Weights of a small masked spectrogram model.
Model: 12.5M parameters, log mel input, arch preact_resnet, norm batchnorm, activation silu, depths [2, 2, 2, 2], widths [96, 160, 288, 512].
Rows from block 4, named by matrix and row number. Rows with one number belong to one channel. Each number is 128 + 24 x the weight over its row's rms, rounded and kept within 0 to 255. All counts start at 0. Numbers have three digits each.
# convs0: first 3x3 conv (model.blocks.4.convs.0.weight, 288x160x3x3), inputs 156-159, a 3x3 kernel for each
# convs1: second 3x3 conv (model.blocks.4.convs.1.weight, 288x288x3x3, transposed), outputs 156-168, a 3x3 kernel for each
convs0.194:115124122138130084109107144147115142152117136132114121107152094113118118153131159116114099135066111123137133
convs0.195:107104162154133117161109152107079145113132114143123136143074096127131121117119121106123129117148132122141141
convs0.196:111131119145123165101167157155143135160119120132107150097144110124106129111102112142170152114114110135169157
convs0.197:099131099112144145108159141117141102111124155119116135110143149135130128161062122124095099134125154114170102
convs0.198:146137147104141121115148103147126107104130146137116130160127124163123100087156132166130116170103139123131152
convs0.199:105130120170158167101100111083126101113113111097121097193132153144145130172170085085105102091143123112144123
convs0.200:127104098126090100145122083112153117163127103114095146130169126132117137176097169133142133138121139127144128
convs0.201:138140091173122111125117105083155165164103124129122131108124094148082094109076102186082155134107150144093157
convs0.202:129160096127136147158124142119104123106122135121145137162098147121114109101184091149092100111127147110121114
convs0.203:116137139108131138122087099142114108106123113155102101143121127128121129134150148106114097125108104132082106
convs0.204:114099106167149145105128111103183121122143136134135137129153117140123123132148070145106136105098137147046116
convs0.205:137143133138124136127133149142123122112162096096123123150076156157091140142124118159127140135125135120140152
convs0.206:139119119140147118093111115129121113147139132147104137161072089176125094135114088052129132056119113131141107
convs0.207:112146112109177107144114121137124143145148134103134142153139132122119118148096115138144075115129082143106109
convs0.208:077136087160129136143152097110121132166126107130073101164151121115101106112121123154078129137107123156100141
convs0.209:181139159123107143141133105128094132119104139112134145097096172119112070132112121112138114119148146151128142
convs0.210:142099160116123147148121117141139131106186159143139098127123083101096108146135121111106150080103145137137160
convs0.211:127145129137136114124131156140142134118143128129097121114125125128112115184085099135093123131113104168110118
convs0.212:133115134127160137124117132142188137109180119144123131144128108115128107144116109110088105125049150071074109
convs0.213:137139115110095102137137070138099085131192111158175136107120112160160151152166156081116155126103126145124116
convs0.214:117124111122101116124140113140124121124149133087106158136092110112098113143116145114108145082129157144109122
convs0.215:126141136125128177189116134097130134087116127126079123105120146121138113114103154153083126107135092124137130
convs0.216:150121109124143113152119124154125111132101111117122114131123125148148151116072190169099109103124121149107112
convs0.217:100099126157152147144151097143135117101126125148131140141183090128130147138098127116172145118151129130121108
convs0.218:111089157114141126131139122103080143097102155139149113149120129127133134143153082144126141140136136107130141
convs0.219:108087099128136143119145116130153141109109143154133115153160156148087113155125131072081125133128123104156090
convs0.220:139127105150094137131123102098135138145094146147128111116119113121107132103140095108118173123112152128100137
convs0.221:128142100129106146102083128135101129117131117191138122151092129157100149131138157079133079076099128120109122
convs0.222:095132105128155139147171171115148144132148121113132191134117139118152124176138061132141172120116168126137145
convs0.223:140155144126127098069113100112115152152162114120165093155101127162144173144141138151134145103145140111132141
convs0.224:124121115070116076144044083119108113136103124137130118111121121131133160144143147141114156121117099130074127
convs0.225:104133146078145157130175111136165128125151113124134103117126109113121073131124131133079165081144134072146110
convs0.226:118120123145131133116101149144193146150145137111147162152098163118113126129135131172128136151158106143102135
convs0.227:165118139128153131132183136144145149123143131134102139116119123162164109127113136145155134129076094114116165
convs0.228:121134157118147148117132153131138145113120124128112165116130100142126118119187120100157111128147135081150156
convs0.229:108134124113129096188178081149117126169147142076129108107107124160164127115101094131127117102134141119078108
convs0.230:160167137160125165127154176133104118137109141119108110113099140090096118115138151143107136097132136148096139
convs0.231:128150094094124110100154153106156111101133100146099146121137090122149088100155167151120123129143082147114135
convs0.232:128122132130114118142078148144126133162119151149151116120136142136100128116104141095163149081154189066152195
convs0.233:109131154142163120111117118108112138124118092131139141116138134162099121106119105119125145133121096140127113
convs1.194:120142095121160099116136116155136070154146096119128135115102134118116145156127154154135120125147136112137129202158166126108118130131095110125124154155142140118111123111094129115121104141161162154137135127166159110111124166181157126122142118117100113113144145158111126123135139116125157140141114116139132113111134072167114099127088128183157145072099137
convs1.195:112141095135158096105158130113126138092103138131138108135162115155141123128102128144108099121134122112111132129090133162132168152133107155165106128121132124127117091128140113183117134152125147166156145128119152124098117188148116130161135125112076142161110147123132109118125114170100118116101097127123193138144168110116172125143154097134201159099133103
convs1.196:112155136102161142159155047104124140140104145120119141145157120133128136115136130108135132159140137141125148109126116100113117139145083117114133142119150130139134139153097120145101080142134145112095124132148142155172099106128129133158123125144142134160115144120135131127117192116106155126116084135126150073094165141146141117111112099088097159103109093
convs1.197:118118097150114109165126093131195196161121102128155162150115105115127095111117131142120113144130132129112103152128125139141160105121154138139130142114097125127110128143239088101103127126145119089100115121105125131138083106101130134126133104092171141148119152121103118121127135147092132116113169138126187127163146153117112146220049115121142117118255146
convs1.198:145142134143149135154171162129100119119148142153173125123100139081137136111102092151155114130124131112132095109115137145121175110133105104152115167136100124148107053170153108118122125116178159138094145138084129200120123113123131120161143161100122132150134134126101134121149088123134127163128113124108115122118156143159114125170116162106107104162145128
convs1.199:108125133127121151119086108120132134133110127139115125132148151159135119132124167152133128110137135120126176114116120180107113134135108114126127128153108126126101134114130150171117152156161132153149097088139152134164137109097124159137141109104114127156131149149148165146142104081150131088135122080130142132142141136116127150130171138147106121076123141
convs1.200:185156154127132059123153076125151105120146137167111089155131130159144116141147167134098107135110126153097141159137137122153140138158129148177097174105123143091125130149130135112163084104136154105126111160138143114132115122124135146077106098122110173132165124133118135130166142169150095110122156108114157089188132114097140121102132079111109147077148155
convs1.201:098173136107126140132136098137139090177171115119120176149103117087110118100079130120142156146125118121142118127150176198148133095146116111125123133139124151127130175093121122078152130098129102109148149135091095085108133124136124098118184116150142166094106114080154147096137125127109098125145098142148145118111135113128131074152089128134141202114146129
convs1.202:121131126138138116118121081092128122101178115165118109135138138135144135119139115103114116113122120147118106126103161120129117135168103149128123114127132092145106171090138115144099148130176109115145132092132099169116169126130126126145138113117135172105096101142074090116151127109158128094107118141115122183108136176141154097102168090080116136112108151
convs1.203:136136129102105129162140128142163127109104085097135115120143122125131109154138120149123094126124145107137143143097153159143141145145079134081151119119130114162124139128096134107106120100134122138107150097116073120124130110151121118108139128120119101160125148098163109114099139113125168142155132169124139143120131126150062150114159090153146050144106058
convs1.204:137174145141159127125132117155130167113149115141123132157152121154153110110144154132135094140100119115118141144124120129140126111162103170160126151141134131150144173174141110115106131138117179127126112144094125116112109107130179096134098138150127122128131136142085123126155105132128160107094089141165139143118115119148114096218217158063036096077129231
convs1.205:141105172157099130132154125127130128120162097099097119116102127124127153137119145113126143136111168131123141116104125136108141091143124157127092135119111146125132128151112132123106120143100154155133119134140133107098143114128129148148104131124129144120152150155100146105154114167132113145153128158088094123139132107134124124102106098136140100149131158
convs1.206:129142131130091150163115113140117143122104088137133155111115095128136131146141113140152147111141115136126132109117172103129118109143144134099111131133138142116158105127146146140186121171137152131119172131132146133144143087149114100155150117122121095107133091129108116160115111127110145125113177150137164127131152154140104097104199162111102179150184106
convs1.207:129133148131110109148145107137136086150158135161155122135127124137130098118127101101136136156138130144141114129130105151155110115105075119119113168057101156144107158082113121091147163119174153084095158144094117118133127140117123148110154126121117127121125135107125083133118189104121149181140147113119134149167145118099127127084174126107141140126160144
convs1.208:108103121133140122103148150139161114120137114137123165119104133131103096144120151108108141125134148119109126132145125086125121117124139138142119132133134126086127171164133121154135123113102185132096111122173160142106123143130112126154092112086096109161153113158102085136120130130122136124129102116104137156163147123131171124129132141101086107119160118
convs1.209:140128130116158175152125149105131148108145130108155174131089120165109167100139121116163114133085172137122140143163129147079137105137110130077156136116128114144138118165134086156126100118098137132153097125136076109179087136173106133129137124099122140122118144142133122130163115126106107156123091099149127126105133154111158153077105194142115140143189129
convs1.210:112168137167091119119099178149095127072135138138137129115151137158120128117107189136119104131116113145150111140120135111123160129147168131139119125170120106120130122078178113134144142160154158139120126093136102131125123114153134144156139133108155116155136126090128123140113175128098149109125123078119126135197129172098163103136134147088138144133150145
convs1.211:159128124131157096146105151131163141155113115142120117080089094082099099079082134112115120124133149135144139095102175096119137165139117119122130152122115122120098108141128170121126158180136130128154140134134150099134124094134106146160102081103119094101141143086183156118111125101104113143095136152091129133132135104093158145148157134095116122120141113
convs1.212:139131102155107135124118169116100128107143160129132129144150128132186120130134109110142147142145111146093118127122147110095166190145121143107110119114139103121159157130112114129161117155139170110135144114133112095127145121081142141110166105156147127123105153133155107153139166148115068135112108096119134117121160102141116091154082123136131119136093106
convs1.213:149083154106142164140155145150103139122099093155119137109119086115133120113155132114120131144117094149095140147118150122132113099131136149114116118121135119137121148167134164109133163110114112157118156117145159120120105155126145117091150135147120126141089137135112128141151144091114143111102133113115127117136147145109103171083104094149097125173161134
convs1.214:118169110103162109146135147086136144108139121121124099116112102114126139131120103145144146123119100122115155122124090126084147121138172169152099112163087138089138126157120084103138136153130112173132133167138177141109107126155154117074115118178126133110115126158134104137153117115133131162132095110124116154100102122120128113136140198147087100112156122
convs1.215:128143090130137121130105109148169110140163100136162110125095148141133120124125093143146116144164132114130101141149125113154165101143157156101121139123142137132090126134171190116147117156151106110155141122167142156123138170130132155095104151149131115114103150207136137093138108125112160112129145148124084146120136098127130123100132128168136125118164163
convs1.216:126126136116103086144110106146137105098143137151102073087139137069130151107146116079100107106131120148134129107124115149117120117120130107127152155114114132123136158136130120211117140104106109130176120111117130125125125141120167076119120198167120154136101126120109107118155105132126114136097090087150160138126125131085109102139099127095107184098099036
convs1.217:146108170146103115160099123143083133159129152131131133164176154139134116133122104120123142150122122134126150135131118121108175140126143112174140135162126115155129156188118128149151103145120134088129116126117120110128082145150145118094142098127151132150138157111184133107124111101134121093106147130148152156161107140134162094132133153141155084142234119
convs1.218:088128111109114098103069099101165119133147115124135100164191164158132143123130149137136106102117120122075127161129124152125106102135145112120129162136157095124142114141116104115104125085090135148107140150113142111125099109131119150104150102129141108125141114116144108133110158122120119149137151114148104103133128119121139118092113116146151128053166077
convs1.219:134133131131148121127168095112124102107127136091167126124151101117146145106094140118122135134148095127140169113161097074106115138113131104109110111109123135145097117129119119148153141086123122123111101130140117145089104119101123161168139144162132144153138118095182129120106149131136156111121112140100109119092125134129139118083107061128163130234193126
convs1.220:131120117114160145125110158128104105109142102079148121135140121106123083129158118141144158110092144118117113131124113143150105151107110137125127099108129121096149119123118141147092119114102158156126135137116148153112127105112111134118141121126143160119124154139140160095109113156102090113132085138166100122144116104127137113123130101107118094118161076
convs1.221:109126098076175111114159125112110162139165120134101152155140132113111178113124124087126129111153113149153140081106124134081183122113095122105128130083115111122114145155100138142112121073104090134122157145131138111156108110086092124129142103122131119140115137147160164147125111154116084066115135116157167122182160087148175116126049147127192073171193126
convs1.222:135115099101134132146130112111103151131151113154134118108108118145122137092098120134113119125123148098119128132146090152135149104118124132146120130092096133150095106141189149168164162144110082082140093101123158112092106130152135109134110103153137161136136149128120194146111129110111143097109117103152108157133143122149123130159112092133149099132092128
convs1.223:120147117134115103122140126133123113109171159141120134120149135129150137099143115117159129110139165164124152136125155149128159097141112150117133141137107145138143138094130115126080163161136121142091139166107125125045117116140113137177129119164127122148165129183147159149129113112129148126131107126114110141157103137106142149105135155059132180209083102
convs1.224:136111129130149117139139129129170125123168120110085153122137126107113152135143127144126121150159132121122148174099165155113112110118123162138108137168086137140120118092119126115137131171086131162111100117145124104171099139116133159103169165147107166124118152107122150135114103148148161073128144148125138136128141150123105117141109097109118125111088114
convs1.225:134117076119132165138101160089138120091114113187091129161106134103109141089123103120128111114133124119115102115129132162127122130118137094119114112138130128122122136115157172114107085101155153121121111137146123159094103153130081091102108078133153152139179141079123127117114127188130124138109144096133145129164129121105094109115102161148194124134215120
convs1.226:129130126106149083125102142116109140133146137123140105132098111124105121120143148145133140096132129105131135161165134122157097124139125128136124144142108127116088122122170124157125105109089117127073156112109137107137171106153114129137099107087120137126114121108173126115144160128143152091152115108116123129106112121151109176049132111170117120138083174
convs1.227:168144142123100118120128125158131150157117137126099141114113095144135150120126139084129125119129120122130114127144101171101129098137114128124144162130126111151109149183114120115110143130112152113121151139104140095148127123155140118116105124085110163163128124142177133112117099112105095116124126104170180142097103105122113165065000073155142075156226157
convs1.228:087092101114119178106135100141159123148116140110111166112141158140149156129105122135142118137132149144125107127112123107080132145147136135159147168154129119112115127143150163165144123152096136138107124145119135090107132148130133151132131134126142140110137163121138125158112120135101123153118125154101108141107093090129099161146187163127142112127108112
convs1.229:131128175126133180122110138113160147191123141115140125101102151140109118117112157114113120098157166119151171121118113160154141117062141165123147130157122163102124148147164082121154140144153116199154132136153125149103153128095116146105156104116133117132141105137114103146148118117144106095152146112143120165140141114130143102080255117104146122113106078
convs1.230:124153165128141144185085132103106174105118141107132105144127169114107154111087112145150139136118121156142118105090097115131141175166103079131148160145147141147142185114133125114130101087082125161147138143118135162120144142126141122097167117088179112147100118124098159103114124131101144138131126122119141175149155135095125110162111115130077137204132116
convs1.231:131108134156131117124106140092093122161124125135125147116154139104137128122168125116113132127147123124120143146143123103128134124122125113149142137152151145161128118164107103131118117113114138148153122106104149135102075122146131135137152161105119126158159125104115150092133120139099132107131107154140140124128136157118139116132122130103159124138152168
convs1.232:140115141153088168168033173112126100102141121114129138112125133158130136145170135122097115139129140140149134165134155132113139124120130152139131111137106121139158116130151105108163103199143147136134104139158149180127113102113148134128102116145121125151123116112066105159094069137116127128094178115131119123150081140148059125151094100118122137120126126
convs1.233:089153124146150146097092186144099103126068098148148173147119106146112147106106116131124148115090092109115141099150107106105142114123127121161124112112137134134124124137133110106130105108111120120085120121131099120118102109099124108116154118127156123135132137108133128133108153142121115150114141135115113105170183145116085137147108125147140120050029104